config.toml
model = "image diffusion model"
dataset = "close-ups of made-up surfaces with and without defects"
train_examples = 203450
image_size = 32
horizontal_flip = false
conditioning = "none"
arch = "dit"
objective = "epsilon"
cond_dim = 128
norm = "rmsnorm"
activation = "gelu"
mlp_ratio = 3
head_dim = 32
fused_qkv = false
qk_norm = true
inner_norm = false
patch_size = [4, 4]
layers = 8
width = 128
positions = "learned"
optimizer = "adamw"
lr = 0.0014
beta1 = 0.9
beta2 = 0.999
eps = 1e-06
cautious_weight_decay = true
ema_decay = 0.99
steps = 19600
batch_size = 128
epochs = 12.3
lr_schedule = "cosine_restarts"
final_lr_fraction = 0.1
warmup_steps = 1960
weight_decay = 0.05
Rows from block 2 of a small image diffusion model, named by matrix and row number. Rows with one number belong to one neuron. Each number is 128 + 32 x the weight over its row's rms, rounded and kept within 0 to 255. All counts start at 0. Numbers have three digits each.
Before each neuron's rows are labels from the 100 images, of 14976 (inputs lightly noised), where the neuron reaches its highest value: "lies over" is the class under the peak; "colour at peak" is the nearest of a few named colours to the mean colour under the peak. Only what is clearly more common there than usual is listed. The data: close-ups of made-up surfaces with and without defects. In brackets: how many of the 100.
# fc1: MLP up (model.blocks.2.mlp.fc1.weight, 384x128), inputs 0-127
# fc2: MLP down (model.blocks.2.mlp.fc2.weight, 128x384, transposed), outputs 0-127

lies over: stain (29)
colour at peak: pink (40)
fc1.349:161139124126112126107155141153177127133131147049176151136090109122139092124206128123069093152111129099116163184148131154134174116101100122155133128084156124133136085047135133097136092161171133114166099142120138162107137102229177146147167158130135145128091096054165145146097109133135103164164083119080145169132141128088177167121168163085094105126155143176158127108196145151130166160046
fc2.349:089133199114221192091115179146101102183130130138139114158155114130128186140052163135167113140133135133149105115051129130145117164128096149199107106050090195166172176059134154176114156155153104125117112128133124102106109164078081188092150070113164157129115126121140159139122142146156132114149087104132138179108110140140100122131111161146177134131148118126088126094140139087180093141151

lies over: bright spot (52)
colour at peak: grey (61)
fc1.91:172179153137153116102164114122110086121126166083145160154121133147137136156084185171117106130183185115148175074127157159105039116105112094176144112118089125135112084120134165105065128123147112130169110050152150147095186171084079070151102141099112139138134164138083103169146142138127205101144082152163128109119131088146123145152114068159106137106095076114133071183077121129155100152159
fc2.91:131146146183129127128143124173066115121197056096171133131123087118129112079112182167110147108122072090179161095156165115119135135105141101121162164110126121118105084113141128085166139123095110128175137160135113108115159135123076163110081073116160123106098144148142091154085053087141117095140167116166139124190158129119181134117139096201124131158059134085127171135021149144167097118169

lies over: bright spot (31)
colour at peak: grey (70)
fc1.379:095150168121127101139129175121060120078098160109185159096121144139083146131111132150109114140103146166178100054125115100099057104211134057158110122093153149155131122111151118124049106127123112111177120126122127127145135145076123133092089091129146147124127123201157161121123142178151159177165126087143196157139152058153109105116145124144129164106095109116137009125112156153141141097098
fc2.379:164170153106120127137161141115078092084093136130186109105191100119103109118121097129130117174118177110157136120178112099082159120136192099158135101104073127102131099104096106169140138154125151147203201093129126111166182147144067109144145137163135138093161131112185121094151095048116117132082094131143195176154112200138150117147106050163124134150098123140136145164148105209138105090140

lies over: hole (42)
colour at peak: black (27)
fc1.130:107064162106121098132127102087129071125098134169078100152180115133125120121142063125163162162105086085123067154124163077173207166097125160144127124176144144134130119127123066130160174136088156178110154178101137140150097098129146191119153144166086109122156055103160127139128134117120125125122133089098191149128145152112094105121166171096155129138206107192135175163174160101163116084170
fc2.130:143159138120097146153148142132109079217108096150149101190117165114105149124141151095141115151159127097123127065114157120123194150113130089101135165160138097157141158103137171155147074169125111135154111173148122174104186124090021135158115076114096103106091127192163123169127085160174187101116167122113095143165158144089127134208150148181127167153073128126155107102069105119139159129131

lies over: stain (26)
colour at peak: purple (26)
fc1.195:114203130108107130130099122090157131169133119079095122115161106116138183142168127151131083120127130136109197162113149187196176116026118124195082147054102161122137173164139141124174136167117093152075126181133133184140146099145131167091140170095160141084136149118149127166103082112132116090081163140073132099125132066145140135149137128100132088077142108156104178166178131118122123127178
fc2.195:113112149111095133123157149173107111158142075087117163129121152120116082198103159093196172115122098117143211070149091157139115131093125111171126063065095101143149170127125166117166134120140068162123079110138146175186160098170120144149126145129153156075157145150114130122131166121136114073136101131107146117107130169141101085089152081125128114100205095158086099139154137083181130120030

lies over: hole (33)
colour at peak: grey (61)
fc1.146:059170147117137131130128163084122173137076103192149073096113166149176156138145112186187164137096173095060110181124131125104103132108155129140150152140153164107101118155131154161141095160102097156139190125151181130149150133192091118126147181162060124183157153180167131132094072137147142054156118147135172124115099138173159147150118118066112096111114156173127149146125099145185164094106
fc2.146:141114173086177147148128079173129128101098112125099132094137182137105095120071131142162078190114155082106079175086109133084179106138115172090090126134141125153154158092085128132123165124101138204145156119144160157121123152110142076192110125121082095141145103135137126131163182083122089102048065101142202178123120146138110110123103129123120059074166172133134112085137119162127064086130

lies over: hole (33)
colour at peak: green (30)
fc1.296:149118157130135076114161111077102117118116147128144142182100150182071133046074107164146173134085142092106102175121200108102079162099111137170113121152116112117124116118133078140122116121152180157180116093112120135168198161097126198125144117176084143128099113154080040119127130151138153179165133129115165097154176096109126115129128143137084091117187154105126076121114168093205147098118
fc2.296:005136130153128113071147115090143212132142107088098135126103114129087122172116129139151090137139116105147112125153196078130136136114116122126149171141128186172125112149128156173094217133168097160096099168107108050163185125147148141110130109062137138120162178081145083127133156127101164151116169037068105101100097101094154133154130155112094142125156120153148151139141135126101143147128

lies over: hole (96)
colour at peak: brown (61); black (31)
fc1.358:111136153177129133032149129105129109100188159122141175133158052128151116127109105170146119097137132103080125186136140095116140127125122100111111188129135097079139126111160144141168166108126109133114132148170124121104133136161145101155119100118128154118118151167133169148129152092161255141153128130128253107150113173143105140153137102125162148105090067177148128116107131102118143082154
fc2.358:103122221169133130148104147130195105160157147134124024116176166126095126070136067209111086096129118106110107076095000135122149123136118112134106098112139105156143095186094156113136181096114115089109144132129142167124161165142115154125117109064116164092125132154123121074080118103139141131130152122117130103157106113126156085072108121140096117092157084114107140127135134106133137132156

lies over: bright spot (59)
colour at peak: grey (68)
fc1.105:107127128082172092100165130078116147124107114168115160129155089121116117125078150131167130204078145107191111019140118086121130107151066122198168167146105113169120168142094114169052195154103127130192095147093130115128143106113117142130151064181069164118143137157170147171124151121093116135126125101147161126092177150090106109117150130089134135080137145134163129145123171136149152191149
fc2.105:135124089055107161139184118143192097157108148136073100100133159155109122133189009167106162177159115101171054175111127126087102084140144132100079159127079159087142152147120075128077103104124151123114130091119140152140179162105120092105138080066163126154113152113117134088150139147075094141167148143084059149133111109135148149125106121105148106151152101123130129136133141190115076173116

lies over: hole (89)
colour at peak: black (44)
fc1.321:118131166075096097197184158093129116113143144171111127113129175157159109134145048130133134070107116103125149194150131088089163117128126079147176159158109130038101144189122078114146113136092097054114110142128142123154118121104052158157157194147157139150161117109140120096107106120113136134193149112156152068108159167088131124140150161115102160144207100141120191134131124161159172125147
fc2.321:139111201095133153126133094121163147128100141154106097102136183138097119129190120116128153220142130132096057143133076120131146051107115089165076086128114153124139138167105129162160170127156178130110131112133153142126137164137155113121137127152143089129158112117114124110162189058119022133091135121119193101137126123155067128143127164130149024119133125150124133166154099154128036135113

lies over: hole (44)
colour at peak: grey (64)
fc1.150:131112151113101164166111145108086097174116187148144129144125157147133123106135136137145171040125097124084121185152113161117074181137117154163103145146060101149126163046119146158145113081213117169154100173116238118106134108096086141121160107084090063117179109159094145138052078070121127120097127143082152134112121128148109095128140115117102099084110119144126147128127104118157100124157
fc2.150:124126219134136112106141131112150119141090167168187100118175194081108127069153156188132158174136131146122058157143076129100123078113110123096041115116107129141128120083132160139143170090153140144140115112145205127108095169120148099118151147137137125146143118126100191115107162085129034154135115117088179167132107150091124102145114124122145004124161135111141122146150120138121083123127

lies over: hole (93)
colour at peak: black (79)
fc1.133:085145178071090103110177153091089080098150161128076128134122109118099085157175061122169169154117138103139118157165167123086094116100090077160124134123137091110117142126119094087163154133127190085127103098151102116151125146101084179186196175118104118154091087160125131059119160127108096139151116025151092127123114123128085090102200148095128094153141142134137057130089113128133130117158
fc2.133:122115174147143131126130126135109139113102099105129160133116155106093141100107196143129086121099138197154092061142154156170126149134091104126154096116133156109135132186179172091158114159085058137115104122122108109134194040153135183089051089109161101153099141088113123191130165076156080166115085180181084132157146149135112128114169168061099164094149119138090151115168105150126095152129

lies over: hole (60)
colour at peak: black (32)
fc1.203:108097126151129107074080136155189161150157127169152130116120160101120144118195073118127173113128158149140157181121146112149156075113100162139115154155088182155092125172120114165167072110087122092123130084109161137184151143075066105135162151088113090137103128133147111089099111104063112083148115086101123086078154208167129105141166151093090150192145118145163148205181130108092135113114
fc2.203:089129082144099076138181159042118088091163105118082145091135178096112137104137182118120176192153112121106163087174144149138136134175141135192114108168133089102128129142132108122153097138094149099188069068128164075070104101137131065167154132184131153172102079093076125065137137131185091137144148122119107142160068143112165120145127089139087162105140119133131119121155113151159116160086

lies over: hole (83)
colour at peak: black (54)
fc1.77:060139135085115114186139208103097166152106127139104120115152154135156102110124089170146127169120131105085171119136144103080191100134113109102128176118139124103136181057089096169189147146192102080127134171144076148125121079129150148119153178103115130112140111126194152086100145081192137140132156098116121065079128155088113130137130177112111200154174119110135144190133105109162181153159
fc2.77:139095079124136149165139091128069110227119177131121081167100146126064132100160159099120130182169164120134147104132167155117172117121139075084116143111150116180151128050121120137155097120139111060158097126113120157107136102136135089139154057125132169105107130149142136120222118076122116108062142069103040085125106152120148146145110096097130165144158154135144128139142096075123072159121

lies over: hole (27)
colour at peak: grey (61)
fc1.149:168108150076099154125161099120112113152109160102140082130179165130142109133100124174149148159082075148134132178172179172135139093168097157163135100089127099094136164125111094129192161084127164143164125116137169075150090127115108125132189141115120138093119142137101118122053110154158153141036100133133118171082176097084110112028096125092146060139134148089126156139135099112147149202162
fc2.149:206174093118110112144113104133059184090113073175101153122090130135124137102126139059140138165154110154111106152105196148079123150137124133110129195100109145142158122109122079172168089164088124170118124112129105092066114146129152073147113123061150129105182114175102104113130136116101196161005123123150149166136098157093122102126101103135124106140131147108125191136152134115154110086082

lies over: bright spot (38)
colour at peak: pink (41)
fc1.307:127156142148088112099124109092147123111120115126113150058142113135163089107122142164168145169031060143093131092162140133224096080149101137108161145167085131132105113138125190120166130130152101137077126124145125175162114098172132078203096112081125123105134130152159124099144095089129112067167072110121124104137113118133165150132142112159198111190145133126136218128181130158150156073126
fc2.307:184100134119123121141091099123128148163101141192075158106138106077157164105086114044127091132121075109122112148158141102169075104108101107098185106152195169120156095114130112123168071138124081145114146116097134103079176142126117089076138084130142086129142114133099146087126207137164136063132103171113144096156118125151154135169150122095112118080118136149114112167184074118051151089193

lies over: hole (58); stain (30)
colour at peak: black (29)
fc1.270:086155141108140114085126151123113123149129147107158089153091080165145139128112114137117160076159134098096097211097139154060170161124084067123078105053067104111135147095169084107100076094098125105117200114153141128112123167142149120188180118128070122148064145099120166128131142147082202153117125095124139103142165141168110138143121145183129108080121089184116171088109099126103183109110
fc2.270:138120135107123124128126136123122121086046107135122206153127142112168124075124177126156143121091097123102061165107159162108065107150090132129129192087133156104045140088075125122134190097121129076106171087155088092137105134134159089087114142139169159167161121146139146159136127049173120106113104127128123135118119133090073141178122218073137138133171147176186178130112122138136114176121

lies over: hole (28)
colour at peak: grey (62)
fc1.347:169109133154151113068143143095123149194054140089130164137132092114121115140143090125090097154139100142072155137160149127150148101147107178120241203095139136097127103149113151084149093094067137165117126114179116120129150124113112107117104141171090114142057125106120097133131090162173152070161163119162118192145114129209172120132115198124071081129118121185149124127130166166124125121120
fc2.347:086131222106121125161118100139079134109110110157116112118142237109088100101114199187092144154149098110159092148098104132093172089096126115130078078126139131124108129083151173142150189131106156156145108123114129123131098114121134175129133119195102136136134133101113111101105131064149076119138137135159213136124114160114117109158106140122140006071131131194155114131109142160131095123142

lies over: hole (69)
colour at peak: brown (73)
fc1.357:146119159140090150097135124117092130113168151104091127124148099164095136114100105120118140099079136065166146201106204139107071110169142105187128140119141141153144149079176105060163085070103176122126121094108164147108027116089116167139138112122182117132110123148135151134111101197126167138131108095181109112145167089158110112092127114140110107133084173054153102079104133135056162152091
fc2.357:108140117109152160097119094141093151065131100085133168114162169139097169071179153161125139139134135122129107038114172102150120076130143088140152123088075086085139098117130096119169175126161166076122127107094134150162168143168193070152121181149100124145065100127189180191097142080131117112148085139134132098135123130125165076115143156152119138198177191102165163140149118171134132151156

lies over: hole (80)
colour at peak: black (50)
fc1.87:101125173083153097139169141097105116115171137127082136175106133174152104132114070147131187135072131102119047137137148146055136152136121064163130145145147138115097139147165040124140112182107219043121124124144108119142104168095125155183141080140108091176145175137120100108105136131111139158137106089168168130185145112078107083108188156169171103143125137146104127133094115130117096127178
fc2.87:130149096144141108166133179140152148117153044113141153183090110108136077153146171118166151101098162168142090177140100153177092127110097125169149094070160115074138108159186140087105161127090115159132121127156138055151158062122180205106071206124177155146108082085126088120092135170117119145124153160146075153099115143120113105134180127078137117129149110090106102128148144126077141090099

lies over: hole (82)
colour at peak: brown (64); black (31)
fc1.342:167139111096104164135118146083138137147116128112118164099146131136148140131111096154138103097179092090146156123139092112131147162093049122142172179149061185112099138093113143139149112108116095074103183171157128160118096076105100126172142147122147149111070148113134142076136097075115200152118171118111141101119116118109155141168123179204078025120149112109166162124171088139128086055179
fc2.342:121135055149130150111124134162131145179129131139143114173141159068117102076140184113144097130075122162154123183108082089119148072093101152106098152110166093201142149077075133150063135130106088029142146117121115121149119148123165147080091171100140144103136142108120120116117161124112180107121139107086043105121161144093127147147141148035101083170160116124151081144153131138120067119091

lies over: bright spot (42)
colour at peak: green (30)
fc1.337:052177159108155113137150099109109063139052128131130155174125096122117133141121129159125115093070111066088170087126136187075107125125112087162144120140118139130159151115171119091128144207173091150105163110114133138130087144110124126163159068103091096119092126143097116130121120151120127227136078079118144178168148102134154093175091095109154113105131113154078162168068115164197098118101
fc2.337:162067086139166134134144116109111128101112109139113171187141117188109148107124078056208216115084090093188160142109129129121133126118163138114101103121108110067130120146167131082115070180091086115102076093195098128107096110147104093121092195168095182143140112116168077109156126076137140140160171139086172099110108186138131136118151134121094136108124150162164116121093124101082136154126

lies over: stain (45)
colour at peak: grey (60)
fc1.167:096169152089093117107112116125136120156106133105135096057102131100124135110093085138161110104132180105064163213155142174118115114128134119104148088107141047069088084072157132173154135172129132122076106153131158102135118154085066147132126169116073149141134112229161130146079172193116100118165113137093104124084151104092152117114121171162129138073132175163110143094102135135166168127098
fc2.167:107130141119152112117156096053160139149116156084167109130199175118137154081130099135112064134147143135091196071080175131127083138074096123067132128113055168110118159110111164133155112125119051095111124132155155130124086138183144083123126105110108103125182116154109055123197141066081119139100124153103175153083145130179111136085127124130136119069127172167139126126094124065096145147128

lies over: hole (53)
colour at peak: black (36)
fc1.171:090117107131115116130108142142114135130173120099146118075149106115114122158202085132133162095088110148158162120091130171150130132134247116186155162123178045144158159160132114143188117133143085108121201154117139054126113142118143107136108134140130159160036089132081064138080113115107142100144094174128127103095100188110111145131175133106171093190151148117171138109158115146110130123095
fc2.171:057149099165141086072115120118123132104156083132114122085119165119102099139088129116128050148119102121138172120161091115125150139178200090192102079131101147101158121154097152132176132154104083080073158142158164126141140124162105128150125114156163085145163125132031123170118135123116116118113105124143016136112089104180183100159167104156153106176164151149169080098117124092153114117133

lies over: hole (40)
colour at peak: brown (65)
fc1.98:150110186135095090212131153137135079098080131153087123174106178113121123120121149155096116080131131133088105192090123113075067081128126113156123142091095090165123104205124053076150105125164161045110106094146117127081108124111155137161160126113125134089093128114123143050091130183119141129183092118143157155181133142159094094112117147150108209125153085115107117123111116126106157140086
fc2.98:122107090151126105085142128143107191122080156110095153120068119107168100173165158137139109120096160119135030119157143122173113080133131112124085057123123128111127157203176053153168082145122121130139113124122111149112143157131168145109125128156145150113192088097064102123121217083122124164115133161129143089107146136103116162141128147101120076139135093141099068114133129170032065115119

lies over: hole (43)
colour at peak: brown (79)
fc1.383:085160214123097146173120161135157138156118140140073160137103154148162126106205078142143171151144154120133099159115128078077134166146098166115147164104121113191092118103128088123135106101131179060113112089197148124170147093144161129189179151103130081136134150161144119113083133076121150109127093100111187128099163129055114100095150103108110124207160144141138117124190151072146149168145
fc2.383:196185163187137093118172060104110167144107145091118181129081157128083159167166180154153161085138071154134110120114101195112134095172120101113149143153120089117068124138155151084159100162072130109188124125115151136151132110120141218152103110161162114128084117158114127131081148139171128138118148186122163121112152142185113162165161140184116088126184112133131108104068127153088119172106

lies over: stain (71)
colour at peak: brown (64)
fc1.365:138114131174144087089139129124115117108124164151177061137198122141138105076160119114180084095137113122100151140104150103134167079115122165164111191080180116073092121165140046136104141157107086119149101145141135137153200083146078145161157142120137137158185166141160106116168130102124102106213118154120140091131097127116091152137154160117147177168139152183189131114097130131122041147082
fc2.365:094146070167100137209107096125093123161147152133118113144091129155126158200083113124101137189135117116143136057094163155140146149132093061137095077059083127142141130110136133120171127128148161089108152100164168187138140116127103105132136049113135112117121126164145141119097133182150140140112130157150054165125193153117208143054125058083158171112129161094126111143119126076123150157122

lies over: hole (81)
colour at peak: black (51)
fc1.207:130106164119094100165131170127072153158124158116053139111155085130108075129131075126110126177115139095131094185179156092090152160089128089143155141143179195142048122129143076108141177155125161087095151129129107106059100068139151172151129093159126085195164149087123101099115154100136123134133114049193171115153139156151127119109162143129137115138124126187101081166181133114123102115094
fc2.207:144090137143081158109156134092116163155143134168195148180104166122109108110150112097039145135098180114146125129151216135127158132130188129085117193072106152109144123135151173114121103158074080145075048165104112189076155108119149116083104130111098125077146111140097176143126117145181127114132092123117136104103123136087109076185197091098101119137137140080137154139120117112175095161117